config.toml
encoder_arch = "resnet_bottleneck"
model = "segmentation model"
dataset = "rendered rooms with furniture"
train_examples = 72500
image_size = 48
crop_scale_min = 0.8
horizontal_flip = false
translate = 0.06
rotation_deg = 5
num_classes = 17
encoder_norm = "batchnorm"
encoder_activation = "relu"
encoder_depths = [4, 7, 4]
encoder_kernel_size = 3
encoder_stem = "deep"
encoder_avg_pool_shortcut = true
encoder_widths = [192, 384, 768]
decoder_norm = "batchnorm"
decoder_activation = "gelu"
decoder_widths = [64, 128, 192, 256]
decoder_blocks_per_level = 2
decoder_block = "sep"
decoder_attention = false
decoder_upsampling = "pixel_shuffle"
init = "kaiming_normal"
residual_init = "none"
optimizer = "adamw"
lr = 0.0032
beta1 = 0.9
beta2 = 0.999
eps = 1e-10
steps = 6900
batch_size = 128
epochs = 12.2
lr_schedule = "step"
warmup_steps = 690
weight_decay = 0.1
Rows from block 5 of the encoder of a small segmentation model, named by matrix and row number. Rows with one number belong to one channel. Each number is 50 + 12 x the weight over its row's rms, rounded and kept within 0 to 99. All counts start at 0. After the name is the row's rms in percent of the matrix's.
After each channel's rows are labels from the 100 images, of 14976, where the channel reaches its highest value: "peak on" is the class under the peak. Only what is clearly more common there than usual is listed. The data: rendered rooms with furniture. In brackets: how many of the 100.
# convs1: 3x3 conv (encoder.blocks.5.convs.1.weight, 96x96x3x3, each kernel summed), inputs 0-95
# convs2: expand pointwise conv (encoder.blocks.5.convs.2.weight, 384x96x1x1, transposed), outputs 0-76

convs1.15 100:56 56 70 56 50 30 48 46 62 41 74 56 60 27 27 59 50 58 40 43 44 61 42 49 63 48 49 44 39 55 33 48 57 58 33 44 57 29 49 51 08 65 51 51 38 47 47 39 52 44 49 61 56 47 49 51 25 42 34 61 56 52 73 53 54 62 47 39 43 37 58 69 73 50 46 61 22 45 60 37 65 60 56 50 75 44 31 44 48 44 41 34 47 45 60 60
convs2.15 109:46 35 43 29 54 75 56 39 44 44 35 65 35 41 61 64 40 57 57 67 51 50 60 24 31 58 40 52 60 31 56 61 39 61 47 30 58 56 40 46 53 43 51 37 52 37 35 56 43 49 39 50 44 35 71 58 54 36 58 48 30 78 56 64 49 49 47 47 50 64 51 53 61 60 20 21 37
peak on: ceiling (59)

convs1.42 103:58 51 53 27 41 54 49 19 40 58 65 36 68 56 52 38 49 61 44 46 54 37 52 34 37 40 43 53 47 47 52 46 38 24 33 53 40 48 60 54 53 45 62 46 46 36 32 53 42 43 51 59 52 48 59 55 36 44 33 40 43 46 27 53 60 44 28 36 34 24 61 49 42 44 26 55 55 34 54 64 62 57 22 35 47 44 43 54 45 43 64 30 33 22 43 32
convs2.42 103:45 47 62 61 46 42 64 57 81 31 47 44 39 57 68 32 61 55 33 77 50 42 50 64 64 47 58 53 55 47 52 58 40 64 23 44 46 51 67 47 31 48 34 73 30 52 68 32 55 63 60 41 51 51 41 49 57 69 43 44 49 57 62 42 37 66 65 51 44 44 30 59 39 56 78 76 58
peak on: floor (98)

convs1.1 098:32 31 44 39 49 18 58 69 39 47 52 64 57 43 36 34 51 67 56 49 59 55 59 39 67 52 35 54 45 43 77 36 44 50 56 65 50 50 38 69 40 48 35 34 58 58 43 48 45 44 59 46 54 48 54 44 61 31 37 31 54 65 41 52 45 33 39 42 33 26 30 58 51 40 63 53 34 59 47 50 56 73 41 59 50 43 44 49 34 19 47 70 49 50 49 30
convs2.1 102:78 45 48 38 40 56 77 61 54 58 26 41 50 37 67 49 64 69 49 53 49 32 47 37 55 64 65 49 66 53 42 50 60 34 57 49 53 66 39 36 30 62 57 65 54 53 55 38 55 58 66 57 46 61 62 54 40 39 60 55 48 46 35 33 58 50 34 50 49 31 37 53 55 21 63 52 39
peak on: dog (37); arch (31)

convs1.53 079:58 49 54 36 53 42 57 38 50 57 54 37 46 31 51 45 61 65 63 57 36 34 35 20 54 70 51 46 70 48 44 57 42 49 50 52 48 39 69 60 66 46 51 46 47 57 60 54 40 61 63 54 64 18 54 56 42 42 55 44 60 78 66 73 50 31 45 30 29 59 47 52 51 61 48 63 80 57 57 48 61 51 44 61 64 48 36 71 53 47 42 71 53 54 44 27
convs2.53 099:69 64 51 48 52 61 55 71 30 63 71 50 50 26 38 54 58 45 47 66 71 26 65 62 34 59 48 68 53 71 67 51 56 60 61 39 54 69 50 61 39 23 70 52 53 50 39 51 49 29 59 77 55 38 51 46 40 61 60 36 45 52 30 48 52 32 48 56 60 52 39 49 72 28 49 44 51
peak on: door (95)

convs1.19 115:58 52 58 46 47 54 35 48 62 48 69 41 59 45 44 36 60 39 57 52 47 43 39 32 30 47 29 38 33 46 58 54 63 54 53 36 48 33 52 63 41 45 47 55 47 66 27 52 62 34 58 56 58 41 50 45 52 45 30 39 71 47 78 60 67 41 51 46 35 43 85 56 38 40 48 63 44 62 63 33 59 60 48 57 77 58 64 55 47 42 75 48 46 52 25 29
convs2.19 101:60 43 35 35 75 59 59 73 53 59 67 54 45 44 45 67 61 57 60 80 63 49 50 29 45 42 41 52 79 45 48 61 46 50 35 42 52 62 54 44 54 54 42 45 34 25 54 45 43 40 54 68 40 46 61 71 38 54 74 44 41 55 53 49 44 19 42 54 44 51 51 58 59 59 46 65 43
peak on: ceiling (78)

convs1.35 112:69 45 57 44 52 54 49 55 27 52 46 40 61 38 44 48 54 32 48 41 42 49 72 54 40 57 77 60 50 71 45 23 41 47 59 37 53 26 48 70 51 44 53 65 60 35 59 50 37 45 46 33 53 32 59 70 58 50 39 48 47 61 40 48 79 40 57 43 44 35 51 51 47 72 60 41 67 75 42 42 60 53 52 59 65 63 27 57 39 37 36 65 35 59 52 34
convs2.35 099:55 60 64 68 59 43 67 31 56 59 59 53 33 33 41 40 44 48 61 53 31 52 35 53 44 46 51 55 50 72 47 53 84 44 53 58 45 54 47 54 72 48 37 58 53 60 64 46 39 54 52 49 60 45 60 50 49 38 34 61 58 37 58 31 41 44 66 34 52 68 43 34 65 45 62 65 71
peak on: floor (66)

convs1.44 102:45 59 45 51 53 72 30 45 54 46 48 70 53 47 53 48 38 43 39 24 54 32 54 48 27 55 48 52 58 36 46 25 30 49 61 27 47 45 57 30 54 41 62 33 49 25 58 46 41 37 30 56 44 43 40 43 40 62 57 39 45 51 35 29 52 68 54 40 63 32 52 39 39 55 33 38 38 48 46 48 37 36 32 37 54 31 41 54 38 73 44 58 39 28 52 59
convs2.44 094:43 51 42 41 39 62 61 57 50 39 45 34 32 27 29 56 37 58 40 30 33 55 25 38 58 38 40 59 31 74 58 26 61 46 52 62 57 34 49 43 34 32 34 29 62 54 49 43 50 60 46 43 62 59 55 44 55 63 57 51 70 55 36 32 24 47 60 52 50 49 45 45 63 38 26 33 54
peak on: sofa (61); barrel (36)

convs1.58 097:54 58 68 58 49 84 45 43 56 59 43 70 57 77 41 50 37 36 48 46 62 35 47 51 41 46 42 38 49 53 52 50 45 69 58 58 52 35 53 53 62 54 62 63 34 43 49 53 50 39 59 56 43 57 51 49 53 62 56 56 48 59 55 51 58 62 38 58 79 44 78 44 52 49 51 43 44 47 28 41 47 39 57 48 69 57 55 50 31 94 53 55 50 11 39 50
convs2.58 098:38 48 66 35 57 49 33 31 40 56 52 39 36 69 44 40 37 44 53 37 53 42 41 40 43 36 36 49 56 49 58 34 69 54 22 61 61 52 48 55 32 19 50 48 38 33 51 50 66 55 32 48 59 73 36 81 45 40 58 56 48 56 62 66 64 51 49 38 72 64 63 57 44 46 42 54 61
peak on: ceiling (88)

convs1.62 158:55 68 55 32 44 51 50 22 50 57 64 39 48 46 38 39 55 57 33 42 60 29 47 26 42 47 46 42 63 32 45 48 44 25 37 50 40 62 43 48 50 45 63 30 40 49 28 61 43 52 59 58 56 50 58 56 30 49 40 48 50 48 52 59 62 33 29 27 42 43 69 61 33 45 35 50 51 32 62 35 57 60 21 42 58 47 28 57 57 55 59 43 31 34 46 34
convs2.62 110:27 39 53 63 55 41 43 58 53 44 63 64 34 70 60 51 49 45 56 41 72 51 45 50 75 42 79 40 42 32 45 46 44 39 46 56 37 41 62 71 20 60 47 69 27 49 51 36 54 72 48 28 55 52 30 51 34 38 42 24 52 45 69 45 63 75 56 50 51 44 49 67 38 52 67 60 60
peak on: floor (99)

convs1.16 085:50 19 43 42 54 48 25 42 41 41 50 51 68 52 49 48 49 31 37 77 47 46 39 57 36 45 44 58 47 40 65 63 53 36 59 51 28 49 48 72 61 47 32 46 71 32 44 53 71 38 56 60 64 62 55 28 72 36 48 57 62 49 39 49 54 40 50 42 68 44 43 43 37 35 43 51 53 68 49 37 54 35 30 64 49 39 50 51 47 47 45 43 35 22 64 31
convs2.16 106:68 56 56 38 41 41 53 27 53 19 23 30 58 58 60 69 53 39 53 48 53 49 43 54 44 40 52 60 58 42 42 45 55 56 49 48 58 42 39 58 71 53 45 75 33 49 31 42 47 57 23 29 67 62 41 60 63 39 34 68 66 43 59 60 73 43 53 36 60 61 51 61 47 34 49 55 62
peak on: window (26)

convs1.87 107:51 38 42 45 49 39 36 50 49 53 49 32 51 44 53 43 65 51 27 29 32 48 56 42 50 31 42 51 37 24 30 54 44 44 42 57 41 51 37 52 30 42 31 45 48 43 35 44 53 54 32 50 49 61 50 23 51 41 45 50 50 42 38 44 62 46 34 49 33 26 29 41 48 31 38 44 34 45 45 34 39 37 36 45 46 36 64 39 52 13 19 39 54 42 50 54
convs2.87 106:59 51 60 53 60 33 56 62 35 51 35 58 36 68 72 36 39 42 78 49 46 58 68 47 67 30 47 51 40 44 33 58 32 30 24 59 48 04 37 34 54 24 43 51 43 75 71 53 56 76 30 58 73 63 25 49 64 46 58 59 48 63 57 52 45 65 64 14 54 63 55 72 34 56 51 56 51
peak on: wall (80)

convs1.11 094:23 37 49 32 58 46 45 57 48 35 48 40 57 54 36 38 54 54 44 64 57 71 28 45 61 37 36 45 30 45 56 50 39 48 33 48 48 50 12 42 41 28 51 52 43 53 35 53 38 57 60 48 42 48 41 53 41 41 58 51 38 37 49 58 27 42 35 65 56 46 46 42 38 22 63 33 44 34 50 42 45 40 57 38 24 51 62 43 45 62 39 59 44 37 30 27
convs2.11 096:55 51 66 53 44 46 61 54 36 56 40 49 39 45 54 49 58 67 42 41 53 70 57 55 63 66 56 38 72 41 50 60 45 47 33 50 64 21 41 35 54 40 52 50 70 54 52 69 50 59 41 62 50 67 54 50 46 51 55 49 50 65 58 60 54 46 51 39 50 54 42 48 42 53 40 55 33
peak on: wall (84)

convs1.22 104:48 69 63 50 46 59 55 49 43 42 42 54 39 72 42 48 42 60 34 58 48 57 40 48 60 39 44 53 40 59 17 26 48 51 40 48 41 37 59 38 56 56 58 54 51 39 51 36 42 44 24 55 37 56 31 39 34 39 64 50 43 47 43 47 30 46 42 46 48 26 46 60 41 42 54 26 32 36 23 35 41 55 73 39 53 22 52 37 39 78 42 40 48 48 58 55
convs2.22 107:61 50 54 27 25 80 71 47 40 60 51 35 51 35 57 67 38 66 31 43 16 51 41 52 54 64 33 36 30 37 51 37 58 78 52 59 63 46 47 46 63 51 72 31 62 54 39 64 42 32 29 53 41 68 58 33 60 30 56 52 40 49 56 35 45 68 69 43 41 45 23 42 57 34 66 48 44
peak on: umbrella (43); lamp (37)

convs1.77 114:28 37 49 52 54 44 34 38 43 53 51 41 39 42 60 44 62 76 51 67 54 51 42 51 54 64 44 42 50 41 45 54 43 63 40 78 43 46 52 50 68 48 57 41 31 71 60 57 65 33 60 44 46 42 51 35 50 32 54 33 59 55 62 47 45 49 37 74 58 28 53 54 78 45 58 54 50 43 51 66 36 45 52 39 53 56 57 48 43 62 40 56 61 00 41 61
convs2.77 109:48 48 52 34 51 47 46 48 54 49 52 81 63 65 52 60 40 63 60 31 59 34 44 53 56 62 49 51 54 60 76 56 29 35 46 49 46 48 54 53 47 47 49 26 53 68 24 36 74 47 43 62 62 42 48 59 38 50 70 43 52 41 56 57 57 33 64 59 62 40 61 55 43 26 39 50 50
peak on: sofa (38)

convs1.86 119:50 62 43 37 51 55 48 27 46 58 45 52 29 45 67 58 65 52 64 54 62 30 40 50 33 58 58 62 63 57 40 53 59 52 58 44 50 80 63 51 66 66 64 38 59 55 65 62 49 51 55 58 67 54 59 64 52 61 53 55 47 49 35 63 36 47 64 57 31 67 41 50 42 61 50 65 56 41 67 72 65 41 37 36 24 33 32 65 81 48 49 47 44 51 60 29
convs2.86 114:48 58 67 39 42 62 59 71 50 43 55 55 48 46 55 69 56 55 46 49 55 67 27 52 50 71 54 59 43 47 57 56 48 69 47 76 14 51 39 58 46 49 71 31 38 50 32 58 42 26 40 55 33 36 33 42 41 62 53 34 52 30 36 43 60 69 47 70 46 38 54 56 48 30 42 47 38
peak on: door (90)

convs1.24 097:63 48 61 54 58 55 39 50 54 66 51 45 54 63 41 52 52 35 53 40 47 36 66 48 40 69 62 44 54 69 68 42 58 42 65 37 71 35 55 70 54 50 53 45 47 50 49 52 55 45 53 49 65 42 56 45 64 70 36 40 63 56 53 52 72 52 52 20 31 65 57 51 40 46 52 65 53 69 41 58 57 41 48 59 61 71 24 57 45 43 73 57 19 36 49 16
convs2.24 100:75 48 43 62 78 61 67 73 54 47 69 38 50 44 60 44 56 37 53 56 53 51 50 62 48 31 53 42 42 40 45 67 57 50 42 48 52 47 47 49 68 56 43 53 29 71 48 59 40 43 58 53 69 35 52 44 23 83 46 41 58 46 39 44 44 29 29 37 31 26 57 45 65 29 55 47 52
peak on: window (63)

convs1.48 093:65 47 46 46 61 44 44 48 67 43 68 60 55 48 49 41 59 47 51 60 56 13 53 50 25 61 33 37 37 40 68 44 65 45 60 44 56 54 46 51 52 41 43 29 54 42 29 51 58 25 57 60 51 54 58 34 51 61 33 53 63 53 68 58 58 62 55 46 42 38 79 66 46 35 33 63 54 69 51 37 51 62 38 60 69 38 51 58 51 54 71 29 45 46 49 24
convs2.48 096:59 36 40 31 70 60 61 54 46 51 44 50 48 57 52 57 56 44 29 67 77 66 52 49 38 50 52 53 58 36 74 35 65 72 48 53 54 68 55 51 72 37 66 60 43 47 37 45 30 47 46 65 45 66 43 57 60 45 70 28 54 49 38 51 56 45 32 42 50 59 58 49 59 63 46 46 53
peak on: window (53); ceiling (39)

convs1.73 078:50 44 62 28 36 50 62 65 35 29 42 67 53 60 49 55 52 72 83 52 68 34 39 54 48 46 34 67 59 38 67 45 40 28 56 56 37 47 35 48 49 58 50 49 45 33 40 52 24 43 51 50 45 59 40 28 44 45 52 53 47 62 33 57 29 44 45 29 58 35 44 53 63 42 34 37 42 38 47 57 57 53 49 51 44 19 44 50 21 57 52 59 41 39 54 41
convs2.73 094:38 62 48 42 39 53 64 35 55 43 24 35 32 50 69 59 51 68 68 27 39 52 36 52 68 69 67 51 63 38 52 66 57 55 47 48 63 44 61 42 51 53 33 66 83 77 58 63 57 57 55 41 54 51 72 37 59 62 55 65 35 55 60 39 50 45 43 45 30 40 42 65 64 56 57 68 40
peak on: barrel (51)

convs1.88 098:26 52 50 65 48 51 51 49 41 52 66 73 55 35 46 59 36 52 62 56 70 38 43 76 42 53 73 64 39 75 34 41 34 60 50 34 55 31 65 36 60 64 54 44 59 49 75 40 39 31 43 62 42 54 39 56 43 47 49 47 34 59 37 42 36 42 56 66 42 67 54 63 57 54 56 24 53 40 61 52 49 49 55 50 58 57 49 37 42 64 79 41 44 34 42 59
convs2.88 108:41 46 43 41 32 64 77 46 66 62 44 56 50 27 39 63 38 58 36 50 31 42 28 39 46 65 46 54 47 84 68 37 60 68 61 67 48 53 54 59 70 38 64 35 47 48 59 36 46 47 45 37 44 43 42 55 52 57 64 57 49 52 58 52 31 51 57 45 50 52 41 40 74 49 54 60 41
peak on: umbrella (64)

convs1.5 151:44 48 57 46 60 53 25 31 55 39 53 34 49 37 47 43 53 46 38 49 42 20 34 43 40 37 44 53 51 49 44 54 44 43 35 35 44 46 45 51 35 32 47 37 32 45 32 48 54 27 65 49 50 45 51 36 42 51 29 42 62 54 55 56 55 32 53 61 42 50 86 48 47 33 42 58 53 37 58 38 56 64 42 47 61 48 54 56 49 46 46 27 35 09 35 27
convs2.5 103:54 42 48 63 62 68 49 53 34 41 57 58 61 83 49 47 44 41 47 52 50 53 51 20 20 33 41 54 62 43 64 35 51 44 38 64 49 45 51 52 62 29 43 35 34 28 59 29 56 62 58 57 47 65 43 74 57 41 70 46 50 62 52 62 57 56 58 38 57 59 77 51 38 75 47 50 57
peak on: ceiling (100)

convs1.75 090:51 60 46 35 34 48 48 48 56 52 29 28 35 33 42 44 60 73 43 52 42 64 45 31 61 73 26 35 62 25 38 40 46 45 62 41 26 52 54 45 53 50 35 26 43 58 44 41 51 64 56 32 34 37 38 58 51 46 38 55 55 43 53 40 40 44 42 38 47 24 32 42 53 51 37 46 53 60 43 43 38 34 36 49 41 37 32 44 53 60 16 56 51 49 42 59
convs2.75 092:59 52 51 55 52 49 45 56 41 65 48 51 53 43 90 38 58 21 67 57 55 41 62 33 45 39 52 56 35 40 49 36 60 40 57 42 46 65 45 65 41 44 27 58 40 44 30 50 53 69 57 45 68 55 49 46 47 64 44 66 46 62 56 51 66 45 49 53 77 45 42 33 38 63 26 48 63
peak on: floor (84)

convs1.21 121:29 43 47 73 50 53 46 48 49 29 51 48 38 63 46 33 31 55 30 38 51 63 53 40 53 34 51 39 41 63 49 45 45 69 38 43 44 37 64 27 53 49 41 57 45 43 53 33 50 39 43 50 24 57 26 41 40 48 51 57 32 48 46 29 30 54 40 64 60 30 55 38 60 51 57 31 29 31 36 41 28 44 53 46 43 49 57 29 36 68 54 41 49 31 37 64
convs2.21 100:61 35 55 51 17 73 34 35 38 43 32 47 38 55 63 61 36 73 53 20 16 54 49 38 59 68 53 39 42 48 45 39 24 50 67 64 70 59 52 42 62 56 43 54 59 53 34 64 67 63 35 44 43 53 35 35 67 24 64 43 31 64 34 42 48 57 68 62 47 54 56 46 54 40 47 59 44
peak on: sofa (45); umbrella (31)

convs1.68 100:53 67 44 34 46 56 47 21 58 54 52 24 45 57 49 39 46 58 61 24 54 29 40 52 31 39 45 69 46 39 37 53 36 36 51 24 42 50 61 40 65 40 84 47 55 37 39 52 36 48 49 49 52 54 46 62 32 37 37 42 50 41 47 57 48 49 53 49 39 39 62 46 51 48 27 46 72 30 64 43 53 55 32 23 48 34 51 54 58 60 58 52 34 41 30 48
convs2.68 090:34 58 51 35 51 51 70 66 61 45 23 41 29 54 31 57 66 51 47 64 44 29 23 36 52 25 54 48 41 70 53 45 45 51 54 49 57 55 65 49 53 57 38 48 64 43 41 47 26 36 57 62 68 63 58 55 50 68 48 50 61 39 42 50 45 46 27 28 55 48 55 54 38 50 53 37 48
peak on: window (44)

convs1.67 092:48 52 52 41 53 66 46 26 59 71 42 52 51 43 48 61 40 57 42 38 34 26 55 53 44 56 77 36 54 49 40 45 44 45 45 60 64 41 49 50 67 40 78 50 57 47 54 60 48 30 61 61 51 28 61 42 53 55 58 34 50 68 52 56 60 58 57 56 45 83 36 51 46 45 58 64 69 37 51 56 47 41 43 55 52 66 43 64 55 74 36 43 41 10 49 33
convs2.67 104:18 60 58 68 60 53 56 47 46 44 69 53 56 43 34 55 49 66 40 65 39 22 52 54 34 66 26 53 56 62 50 53 39 54 66 41 32 32 51 43 37 32 59 52 36 54 49 40 59 34 68 67 40 40 29 33 43 75 45 54 53 24 37 51 28 47 51 44 39 59 40 36 64 50 49 31 58
peak on: wall (98)

convs1.82 092:35 60 54 58 52 61 47 51 53 70 69 47 57 65 49 52 62 57 68 53 60 76 30 52 51 58 40 46 50 51 63 57 53 57 48 58 49 66 57 59 45 62 55 59 46 56 52 58 48 41 66 45 59 50 62 73 50 40 65 60 53 35 45 58 35 42 68 66 55 66 65 29 50 65 67 78 58 42 74 53 55 46 71 60 33 32 45 60 68 65 45 67 56 74 24 59
convs2.82 095:62 55 75 63 50 49 68 35 51 38 47 51 43 31 43 27 48 71 34 58 39 53 52 46 52 60 42 52 57 69 52 26 49 55 66 58 23 31 34 34 51 38 59 53 72 42 43 38 59 36 54 46 39 55 45 56 57 66 55 81 51 47 59 38 44 53 38 84 42 47 39 35 57 56 33 53 36
peak on: floor (77)

convs1.89 104:50 70 60 41 47 51 68 44 65 53 55 50 47 66 47 50 64 76 56 59 57 60 38 25 60 67 39 55 59 28 37 67 47 40 37 42 42 52 61 45 38 53 58 48 43 64 34 51 44 59 68 64 50 47 47 62 28 30 43 48 47 56 69 71 39 43 51 24 30 47 62 58 54 48 34 53 63 31 80 42 55 68 33 49 53 38 38 62 57 37 56 55 44 64 45 64
convs2.89 104:59 56 36 41 42 48 61 47 48 32 39 50 31 56 35 46 57 63 72 53 53 39 62 32 34 46 51 78 78 61 67 54 51 45 64 46 39 58 45 63 48 34 53 39 48 46 28 65 64 25 55 51 50 27 76 78 45 69 65 65 39 47 63 28 60 63 37 51 51 48 45 70 68 55 64 62 48
peak on: door (60); arch (36)

convs1.81 073:61 61 54 48 43 49 56 69 70 58 68 21 66 46 43 44 63 56 57 62 49 39 57 56 52 59 66 58 45 53 50 46 28 50 48 51 36 44 57 41 28 47 53 47 65 48 48 60 74 46 50 41 42 59 54 66 60 48 31 79 65 44 67 55 78 63 70 51 47 50 67 64 55 46 35 35 50 59 59 47 34 63 51 52 63 77 75 45 38 44 61 58 38 31 45 53
convs2.81 093:39 71 39 67 41 49 55 51 32 72 25 51 45 55 51 38 42 30 70 40 36 47 65 58 44 37 32 68 46 59 52 49 63 48 50 65 64 43 38 44 49 65 46 27 62 52 50 30 49 57 61 59 65 33 52 66 65 52 53 62 67 32 48 43 49 57 43 50 55 39 70 49 41 47 36 47 46
peak on: wall (97)

convs1.74 112:35 39 35 55 54 51 33 29 57 41 58 38 42 48 48 25 38 50 42 36 38 45 42 56 38 31 60 52 33 74 34 40 33 65 51 35 58 50 70 45 49 58 58 47 39 62 60 52 50 34 43 47 47 40 54 42 45 56 40 53 53 41 63 42 51 57 36 76 33 63 57 60 59 58 61 47 51 39 58 46 35 34 49 38 49 78 43 56 57 50 65 27 31 13 34 52
convs2.74 097:74 51 62 44 41 38 60 43 52 47 43 57 64 44 52 41 42 75 40 37 40 33 38 62 43 50 57 44 47 68 52 43 33 54 45 67 36 61 46 48 40 46 69 52 44 45 46 36 49 48 46 53 67 52 55 54 64 63 50 61 29 24 32 38 70 45 37 56 57 41 44 58 58 44 73 65 47
peak on: door (43)

convs1.37 095:60 63 47 35 43 74 57 29 47 59 41 53 51 49 55 48 56 58 57 54 66 34 38 34 39 61 39 51 52 40 45 39 48 42 65 40 45 30 59 55 76 41 60 46 48 55 33 57 41 57 60 54 60 20 61 65 46 59 37 29 57 68 57 51 52 33 26 34 48 28 52 47 46 60 44 58 80 54 48 51 63 53 30 48 40 44 32 68 44 65 46 74 53 37 48 35
convs2.37 078:52 58 60 30 59 36 37 52 46 39 72 53 20 47 58 40 45 48 62 64 65 46 32 63 35 50 53 56 67 63 75 56 59 54 48 33 33 67 50 55 37 38 44 62 24 39 43 78 37 19 62 53 50 50 63 58 33 59 34 38 56 54 48 39 43 44 34 60 46 45 35 52 29 45 64 35 43
peak on: floor (77)

convs1.26 090:54 55 33 62 36 22 32 45 65 36 77 39 48 31 43 42 34 38 36 45 36 58 50 30 31 32 42 49 33 64 49 51 50 39 40 47 58 39 33 52 43 35 55 34 43 45 46 47 58 33 31 49 55 42 51 32 42 43 49 41 59 27 79 46 46 38 45 44 43 56 55 53 52 65 48 54 57 49 60 40 40 57 48 39 61 70 56 44 59 41 66 43 35 28 24 58
convs2.26 096:65 28 54 46 55 63 34 52 36 49 41 59 64 59 64 39 59 59 53 56 44 59 62 47 50 56 72 51 66 42 58 59 19 24 53 23 59 71 47 52 43 63 58 50 71 30 51 44 58 34 47 55 45 52 54 52 30 45 62 24 23 53 52 54 46 25 44 57 57 69 52 43 31 67 29 41 37
peak on: ceiling (53)

convs1.71 111:68 44 66 41 61 49 64 71 49 45 44 45 72 45 74 53 32 34 41 57 36 46 56 67 58 35 72 51 42 64 49 41 36 39 44 52 64 37 65 68 46 43 42 50 67 46 64 60 73 75 43 64 62 38 65 57 69 57 56 43 64 53 39 52 81 50 60 50 47 47 37 52 40 24 49 57 62 71 42 56 56 44 54 55 67 57 64 53 42 45 63 52 42 35 44 49
convs2.71 109:62 44 63 64 34 35 43 38 65 49 47 42 71 40 38 44 65 31 39 49 52 51 77 63 53 27 41 38 44 47 50 55 56 58 28 60 50 44 51 49 57 45 51 69 55 44 54 44 57 42 49 27 65 62 49 61 55 31 40 60 55 51 65 45 75 41 52 44 64 38 35 54 50 56 33 63 63
peak on: window (44)

convs1.2 123:63 61 57 29 29 52 49 33 42 55 52 47 45 16 43 42 63 46 34 57 66 49 57 22 47 55 56 49 67 37 50 50 32 17 46 58 50 57 55 53 45 62 68 20 38 48 54 57 39 42 71 44 53 49 58 67 43 47 53 47 44 55 35 56 43 24 42 40 47 47 59 53 33 59 30 45 63 39 55 44 62 40 33 46 38 39 25 52 55 48 55 48 37 46 43 32
convs2.2 104:54 34 50 71 40 49 51 45 49 51 62 60 40 70 49 49 49 40 29 38 71 61 43 57 57 52 72 58 55 34 37 53 43 43 41 56 49 47 57 76 22 44 76 68 51 53 55 20 50 57 40 46 27 35 32 57 33 58 49 28 43 26 55 47 72 47 50 60 43 53 46 41 41 51 46 27 49
peak on: arch (29)

convs1.51 124:54 58 60 37 48 62 53 59 48 46 55 58 61 55 39 66 49 55 84 51 79 35 43 63 45 45 53 67 46 49 52 46 48 41 54 36 47 49 58 28 72 50 73 40 56 31 49 49 38 41 45 64 31 50 38 55 26 52 55 61 44 54 41 55 35 52 57 44 58 34 65 48 56 33 32 31 40 27 52 57 44 53 40 37 43 38 45 32 30 84 62 52 41 42 37 39
convs2.51 107:43 53 33 27 45 50 73 45 61 43 36 27 45 45 58 60 52 60 29 59 51 36 58 46 51 36 61 26 25 43 69 49 51 37 52 41 49 39 64 34 38 48 47 34 69 68 39 71 70 55 47 56 54 49 77 39 44 53 42 54 47 43 64 50 43 53 34 55 48 39 35 57 60 45 56 50 40
peak on: barrel (69)

convs1.80 096:52 60 29 34 52 58 38 65 47 42 55 51 50 45 60 68 51 32 61 49 47 33 61 70 25 51 80 63 41 59 45 50 56 50 47 23 84 43 44 43 63 54 45 35 55 36 75 55 50 32 50 36 53 39 55 61 60 45 43 62 41 47 45 56 43 49 60 63 46 86 47 40 41 58 37 44 74 59 72 53 48 37 57 54 51 66 65 54 52 40 60 44 52 51 41 47
convs2.80 107:31 44 58 49 46 56 36 53 53 26 46 74 66 46 47 73 58 45 39 37 59 47 45 49 40 47 39 43 64 40 38 34 49 29 45 58 46 42 46 47 37 33 72 23 52 36 46 55 44 49 35 56 56 38 29 55 38 54 46 40 51 56 37 71 60 26 62 45 65 72 47 35 45 55 39 45 40
peak on: barrel (38)

convs1.45 081:60 46 53 51 40 41 44 50 47 47 66 73 65 35 59 72 50 35 64 45 43 22 64 41 46 66 64 32 53 47 61 29 52 48 52 74 78 39 39 49 54 50 55 52 55 28 41 51 46 23 44 68 52 54 46 30 44 59 43 42 51 74 53 54 55 56 40 38 49 45 61 69 68 67 49 37 56 44 29 55 49 59 58 48 80 35 41 45 31 48 55 45 58 45 53 42
convs2.45 086:37 44 50 44 60 77 47 54 36 33 53 46 55 28 47 74 34 57 47 49 54 48 50 61 48 75 66 38 70 48 46 53 49 78 22 67 37 51 84 43 38 45 44 42 32 56 34 46 68 48 54 46 36 67 67 48 46 58 69 71 44 65 48 48 46 37 52 40 30 50 36 31 79 47 50 41 61
peak on: lamp (70)